python train.py --model="image classifier" --dataset="close-ups of made-up surfaces with and without defects" --train_examples=101725 --image_size=32 --crop_scale_min=1 --horizontal_flip=true --targets=["defect"] --num_classes=9 --arch="mobilenet_v2" --norm="batchnorm" --activation="relu" --depths=[4, 4, 4, 4] --kernel_size=5 --stem="deep" --expansion=3 --widths=[16, 32, 64, 128] --loss="cross_entropy" --init="kaiming_normal" --residual_init="zero_last" --optimizer="soap" --beta2=0.99 --lr=0.0034 --beta1=0.9 --shampoo_beta=0.99 --eps=1e-08 --precondition_frequency=16 --max_precond_dim=1536 --merge_dims=false --one_sided=true --adamw_lr_other_params=0.003 --cautious_weight_decay=true --steps=16100 --batch_size=384 --epochs=60.8 --lr_schedule="wsd" --decay_fraction=0.4 --final_lr_fraction=0.01 --warmup_steps=3220 --weight_decay=0.1 --adamw_weight_decay_other_params=0.01
Rows from block 9 of a small image classifier, named by matrix and row number. Rows with one number belong to one channel. Each number is 128 + 32 x the weight over its row's rms, rounded and kept within 0 to 255. All counts start at 0. Numbers have three digits each.
After each channel's rows are labels from the 100 images, of 14848, where the channel reaches its highest value: "responds to" is what is common among them; "colour at peak" is the nearest of a few named colours to the mean colour under the peak. Only what is clearly more common there than usual is listed. The data: close-ups of made-up surfaces with and without defects.
# convs0: expand pointwise conv (model.blocks.9.convs.0.weight, 192x64x1x1), inputs 0-63
# convs1: depthwise 5x5 conv (model.blocks.9.convs.1.weight, 192x1x5x5, trained with AdamW), a 5x5 kernel
# convs2: project pointwise conv (model.blocks.9.convs.2.weight, 64x192x1x1, transposed), outputs 0-63

convs0.70:096121154116092104161173121099158067083135100157154148098059127140114133143129169104150106082083118072143116109132090200135105139168074106136154139121148059124171077114173131126141168139159075
convs1.70:131153164179123124129166119118096089062053131154118076157111118129144171135
convs2.70:139124087152144078120155111137079148088100181133083115180138111147150009118117129084111145111121133105150149112163033136098107139146132083155159137134134135159148067146131106150098139159132171
responds to: bright spot; leather
colour at peak: brown

convs0.115:145143144091067148051173192103110120089115137101116148141119139088097112145162087118102190135153154094102121153159153105110201053122205110159118153101132096105114144122157152133130075129132129
convs1.115:124129071130122113116147152115150174194181110087147170184164163124159114116
convs2.115:135133161089091118223184119131101148072115123106178171136101129113139147150108146154105175113123195150154113143103149116080149171183121174174124127113122125143067124063106176103107101158115133
responds to: scratch; circuit traces; tiles
colour at peak: green

convs0.90:138147091129086168063048156151143127159093111137179149120127074124122142128044129157119141121186130104113105199143121112057106138161182165144128139145124101177159108142165104164118150148127141
convs1.90:118125126106086168116089106216168123131104127091074139108118103140167081114
convs2.90:114140169067158137175104093148154073121082116172148153082121159177191120193134108141148130126105076174135138139096149077086106154126086132171090155122077114153136146148129106123197098111087130
responds to: specks; tiles; hole
colour at peak: pink

convs0.113:109141150169098147106103108068089054128109115155141113146132085159111116093175133107151181131087139164103069160124089081053122103138145150071103104153149094156148078074175102147104151139114131
convs1.113:111111104060122133113099189159153100102126152189089127157112172113162088120
convs2.113:097129134153120107098117178161182119132105103164176120138118126063157090105152177146129136148161187130081132190149131193146159104182121130086082094080059118164120096151109132125150106105086161
responds to: scratch; circuit traces; leather
colour at peak: green

convs0.58:124137135196128102105106144178062101119138033115140158109146119150164146109147066116137105116076153111123167119086158148121110102082175132111161158098192094135159150123171156105122168125079092
convs1.58:111057130092102098151146177138117132083142105100130075056105103144146109144
convs2.58:130152106123079148095137110055185128127152060129156111125107094168096093059116147149130101110127144163181103139125126072111160101166093135118143112151146135103079086169058187099102151145150100
responds to: scratch; circuit traces; crack
colour at peak: green

convs0.42:135111134110149086094073131115027109116116102121143132092156179180135076149090088144130125147128178100121071085121183098143153072096140172131063134118103148104127094132164168131120100135132088
convs1.42:107111088095121071146125114081124138166132119116122158122081113055084097075
convs2.42:205124051155132156122101081143131105092170113136108098125143172150156131149120116171120119155137105072128103113142087144121177167054117112181160127159175157190107102143176083089102148140130115
responds to: specks; tiles
colour at peak: pink

convs0.38:129212136133157146098095154088099092119127122111129161119184153106120168147102130144114162107138126145141183127105078186170122120086110108111122044107115086175110167146056118142063151101151114
convs1.38:128123065095137122119113089131151146122054078126181115123057104151133147117
convs2.38:106070170160136144141174149164157122172096140095153088145139170121109093111129112088123069175151120125082157121120172125143093153119148194172131192085146092203132158126155119174131073138152153
responds to: bright spot; wire mesh
colour at peak: grey

convs0.8:177141146147106173060054120142155099176117136111126117138105148137176142101102072124125118059094113133173148123073151154151142110098116085133120137168071193098117178166112101143063113132127129
convs1.8:098139072158115119130128068129179117143171176140079104114133149194164117117
convs2.8:134140132113143065116124135187143084148135105088145103117147128115201155098134122138058089166210136142134135120148068142078125196109151113177157119135109113145090145146184188109136171106153122
responds to: crack; tiles; hole
colour at peak: pink

convs0.23:144140166149100146132128101125076170155140097116179093089175150111148137108135072105119184072184113092106108106141122053151154075152189135168110135126098110126130190111151085094066117127142142
convs1.23:077144167131143151119096150173093160071078081094158140083155130134108131161
convs2.23:109155134111101110154113138140168112102113098123158140158105045141121089174136104192098135091153118129180137169115141097093138231153159160114141147192107137135104159076137158089135117063119118
responds to: scratch; circuit traces
colour at peak: green

convs0.24:121137161128128101115136123116126144118118129145131046088097097162169186138117098112170106159105135154115095117107143191204083130115152094107143110139144103123091153109129206071077119047157153
convs1.24:123186125096137168115099148150138073176095108084120152106097133182152172092
convs2.24:122132146142127121103134106102189131136080145114064152137114120142126081178128120110181154100122150128166076179178151143118120065144107068147132094153085201071061159137116129122152120121142064
responds to: bright spot; scratch; circuit traces
colour at peak: green

convs0.179:075089128093079141154192084119115125153144145148056121109124165150087124092116148122118101147123145057098141109175122123087129144116159126114121082035182166151165087139121135168154113140092169
convs1.179:133130159095107105145146172204121186181129057121140162155118138112140112124
convs2.179:167142121124140112096119090172080184121153107124071153152148175107121187150120125175171091114141162215116142090086130135110143129120122123205160137082153122165138110085131204139123111124141174
responds to: specks; tiles
colour at peak: grey

convs0.163:131121162180150065054097178128143083137119135118147172141078105136159180083072062164139145117134141099141133141079167134121132150138157067111107135161126065063108134136137144100095115150148153
convs1.163:113193128101136123140126074161129110110125049128082089136150152152171173143
convs2.163:092136104125125032142143138115135120170094127070116079147136137145152068207107158157110149105187131109139133134070079105162107092147111128155163104127137185158090162148092125133143163111132069
responds to: scratch; circuit traces
colour at peak: green

convs0.46:134138131122161122144122117153067175093132122113143126153126097175122160164141077102104098176097156153119171124157047148128173055117135133167123137135099105058124130154156124043122157085077156
convs1.46:072117088144177110128100066124096086100142104104073145136087153111121091156
convs2.46:143117140143144143165165124147117148104132076075117130101124109133135104044128159120162125147178091196149107188122177146089161109157116060118086112116134089148184100098132161077140189101136092
responds to: scratch; circuit traces
colour at peak: green

convs0.80:114173099149155139095058109143143108103102113124115141125149155184122151117142076139211138152109117126122121114114101121136146151107105207183109156131120121114056088119161078135072183199138141
convs1.80:124117156128141070161168144088148125118107182177106085157204161121140124124
convs2.80:160084119153158129136130171137170124172085154084125167183128152101102121128111138137101138120108151049120091124142120155114109130097144083186055129127111132084133077136120161150118223115067163
responds to: wire mesh; hole
colour at peak: grey

convs0.191:106083049088120110145109119073109114093144097149138129096161135099151164168164159115149193141120107133123152128115164160133144195091164079142090096104110146119165151084153087180126099099059162
convs1.191:186142095140136142142127196147165153161173142142109193159159147150141169103
convs2.191:119117133093138155138176136138174133116149074083135136188152122147125155135139085149147133187149169178123076165134140095122195182132159135140118150051124111179108095133095189112127121181103072
responds to: dent; tiles; hole
colour at peak: pink

convs0.43:175133184191155191135107074150119133148124139196170143143127124116107155112140102133127115069171131140169193125110158089138107128091133097124130111102107114084073158140115198049158132137135154
convs1.43:098077080157096129101154129152122140105068147115077098110168113171167091101
convs2.43:068141121157122128047171133133129127112068085135078137125081141111113095113210165129114136105198120153128190126133147092131153140141115132130087124077141143163093186156161143114120161118070163
responds to: crack; tiles
colour at peak: pink

convs0.55:077102156128076143104129125123133131094132096124135159170108076138111131137070131108163158125112126141076159146151159082129127141115126109148183077140127152139147112168084066125161136141024214
convs1.55:186132085117079128136123144135182129115163173138089148095091144201111115105
convs2.55:154100115051218113195126142167159113149168104166112132130142125143172089167146100128093066137107114167160159144082111114134176128133147134084114182141122193108102125121113108115160134097073117
responds to: tiles; hole; dent
colour at peak: pink; white

convs0.148:153117136174140148133092111123160142116097181154082149176167128125144164109120112096142166136047108151116099119116136144171161155111140069111092180138155202141151117077053131090067117093145150
convs1.148:079101117110099132174192180145120206160150090137115101107137143129154146116
convs2.148:121110109107084053093093098134106104095167170165094100173169107148143145132123083147157133136090103121153166047102117111103106118171102125124173131188128114206127120165168112119126103122179176
responds to: dent; hole; wire mesh
colour at peak: pink

convs0.79:122160168142193051098179076112159110157124077099154100083110123136130114163157089155165136099150157119110091104168182138133053104121152129116137191094161121073150134106151110132103146086140113
convs1.79:132082102133132111121138130183057092060090112142103114092087169124102131144
convs2.79:145141136108110150114091104130127139123102092139150074183117087184077195134143145092101119115156175175114158143109139138132095168154167114108050107166159098122097119117068167059120187121119104
responds to: scratch; circuit traces; leather
colour at peak: green

convs0.60:082082207071099070103130163070164125068130112147148107113100136175075158135115121116152075128150113112137119098119112186146105100153148067170175132151148102137096158158164137086115160120146128
convs1.60:087120133116160128154093182088128084104118101112156149088101132208152169111
convs2.60:085123154099117139063133082151149143101110102134076135132143118141175097175192178145125141143094105106122125183115158178140104136155137106140115145108061205112109166165123110159135151071142052
responds to: bright spot; wood
colour at peak: brown

convs0.66:083197127187122163124144145137152136162089133141076119162164057104139165155121171165133105099163134123126160121140134175132171133109132192126077105171121158125127097112088096028106135145134144
convs1.66:062103107089076099134133164159138171124127118115114143119074113118130070069
convs2.66:089139206138123053127115148116111173092146107125050171183132114149150188151184086119153112162099121164144147097101143136128140098147150133145185195138143104156143125163117148144112087169143163
responds to: hole; tiles
colour at peak: pink

convs0.175:174156143144121114138130146126152174143100106097131156089092149160120084093133085125193167146123126104180129147127110138106156131100083129103097152203185146084111084125137144159187105164082042
convs1.175:138120132116144133154229142111126183198157119125105174140159128150137141139
convs2.175:106085144098122091105168112179131148142133108123072130153128117173120155096071082104097101084114146132123136130110172137087079119116152160126063069095153055101045106112091129084133132151097112
responds to: wire mesh; no defect; defect: none; tiles
colour at peak: grey

convs0.138:075114098197110114153122111137091134168175085145138070124123165066149114150170083131195120166066077114165172123133151120089150155150146134139150095137135145073126117074189138095122130105111137
convs1.138:130089157057092112116147148102153116110145093136111154200101094179107126164
convs2.138:026118121152140110159129203153067115093151118058127121132131153115126154106064112123144149135122148198105156100160135182169103144132125133106135144172102107121211142140121108142133170130161146
responds to: tiles; crack; smear
colour at peak: pink; white

convs0.84:133140145073113173097117138127208167099104127131152130102115094135146129123130121069097166094131117101102103109100105055127115094173134212180130111187162111098117080144158115140182138174102091
convs1.84:139128111120132144125158100124111146196149074106151233153129121097158131121
convs2.84:085172159113120131106144117152057205145145150150079171118093091066114160177117131137183048082137169125134185113102103130157135143123145127085075127134118131168097116110114181131102103126132117
responds to: wire mesh
colour at peak: grey

convs0.139:089151134128214092131160136190114126116095180124167154109135143143135129165106134129126148108128127159064125117127149173165137102096147135161157119149116071177195185180212138168114119130117102
convs1.139:132101069102082132151108132141074129102132154143072075070148107108081119139
convs2.139:104103112079161149147147146160129080121157109188181161159119156162105145157120168109197135113091130127138114080099153091103135121143146087119164114107124165109151153075140171039160052124109098
responds to: wire mesh; tiles; hole
colour at peak: grey

convs0.104:133145111113125173137184127046094132137116131122119095114132096122125128198093154164141145144160132143115154157172151178038150104207149114131194144129105080122132102117068114151101117160090123
convs1.104:131142111121197142099178104129126133092159120184061096151102122139152073145
convs2.104:130151125147164168112059149123154106093122211096113165117189087144137077122127105113132109114142150154145133165144152110108092166187123109137139140140079161109213181161138110189127146135071131
responds to: stain; tiles
colour at peak: pink

convs0.64:167157148114148121161095139144126181142092102120157124135142126159071169127144082128103172059120218101119153127149146075093142152149157138113058128108112095082140128107163129130033119125091134
convs1.64:160111131147168131096148083164134088164079134104087042126127131161148150104
convs2.64:104124165115140101112069100122114142133100147167128143170128132123147130112163137087127047128167176130167149075102130174112122191177078124101140110145103099065079203096136072141111138096091129
responds to: scratch; circuit traces
colour at peak: green

convs0.186:113168155131114121102119139100106119104130113129173143121153112176113143109169122080088135117105137153134085032178126121157100198139130155139143145107192158068207188179090132117092122141125147
convs1.186:140124128077148128111090080097096118085096190078150152147113170165092122162
convs2.186:080121141109104134113131110111114126124121203097115114106145158117079149106210135129110111163155122139188095123091170159124099150029143090162080119130067158116098144096107078105098142113113079
responds to: bright spot; wire mesh
colour at peak: grey

convs0.9:088097118155104075098116117075151099148082088144146093158150116108139152112087155157111136108066119110105144119141150090132173189099142127158152072188068142208118127105100127182078116148101120
convs1.9:176155123112146190122134130188117149156123204145149120082149157147152165098
convs2.9:117118143090157085159122147104095085128198080131121130134150050145139090176142130177124116158166110199157207111154123113146156154152128189151115114119076164149146130124129119094178097128099082
responds to: hole; tiles
colour at peak: pink

convs0.158:165135098111069174140135222116150139124140106100071123092149156106115161137060177164160116152162136110166116158061164147156099143117114135122107092098090126083093139114162132185085099115117155
convs1.158:174063083126108126120083123091091143106137126126109157105149127098060070133
convs2.158:093164148156109124163137124054084160102135169129126194140114099163112146143147161167147133092035112081135189118130070122103084098133167184146148142124128117115158124166109090152123078134116085
responds to: stain; tiles; specks
colour at peak: white

convs0.171:133158152121097153103145084127082119129157218151139142084082139197113134143166105136112118145173133135118074174108128125134137116142100126090159141091108102158090107102121098124094187025172123
convs1.171:124190161133142126138137154151156136118140153227137109129162177164116149167
convs2.171:147149073164148116112176148151174100103114148128151111087117096133137067128130174074119146164130129089152132114177126151136119169105098118171080126109057153120136167150133079059118159050109078
responds to: bright spot; leather
colour at peak: brown

convs0.92:094143128077130082095136090127074091177124072124154084098099154155087147103157152136085173096057147149150128096070135123139093144104137076150118081153131088118150138119186156170149093083137103
convs1.92:108116146092130068105104124073131102140146086157169138171145130134091048111
convs2.92:134134158144165152062140155193123081104109078120133147137157162099127111165109137116155114122076107151140122156140100150133121107144150086158130080164107147106163110155129107108090082147255177
responds to: tiles; smear; wire mesh
colour at peak: white

convs0.65:110117098112141187152102158119175183095087165112161098136092145188188116098104112038173136186104100115125141117158097132120113139142113121172106101183131129130117158100109185116140083110069123
convs1.65:124096126137076134158095139100109121118120144114133227197129157091122113099
convs2.65:115170167108109128143181105113088180097127189131137148122071203114105110148151068090195138149146114111149131154067118151164142134127171088088108149128131171089170094116153170129147175162099140
responds to: stain; tiles
colour at peak: grey

convs0.147:123197159118138122137167173083126128100175131152141143169129137088149158151158134139139110160189008153119152094131145111160116185146091082105157097136135137069113156125080167149139147128162124
convs1.147:099090100100111120118142128154124101110078054141162170158160080083135084133
convs2.147:111062142111126137154122133112125165181095162120149089128128129087114173144130176139121158121183168139132066171125148099155045149132105058186111148148136091189136074119115083166138157154117120
responds to: bright spot; wire mesh
colour at peak: grey

convs0.87:100058148098099073104124064168072110133129093134174080074108125146143176123104119086121090135131099099121092142071117115138123151150126147069129116127139050083106110098176129121105073156148120
convs1.87:098099117099106082142142118119156151150114101150083074123053090105103069125
convs2.87:154165122114136141132113085147133123110092089121100143086150229116154128099121074141123134185146109144070183089067144096154133127157102126099151128138180114109104060174119121113086156194146126
responds to: specks; tiles
colour at peak: pink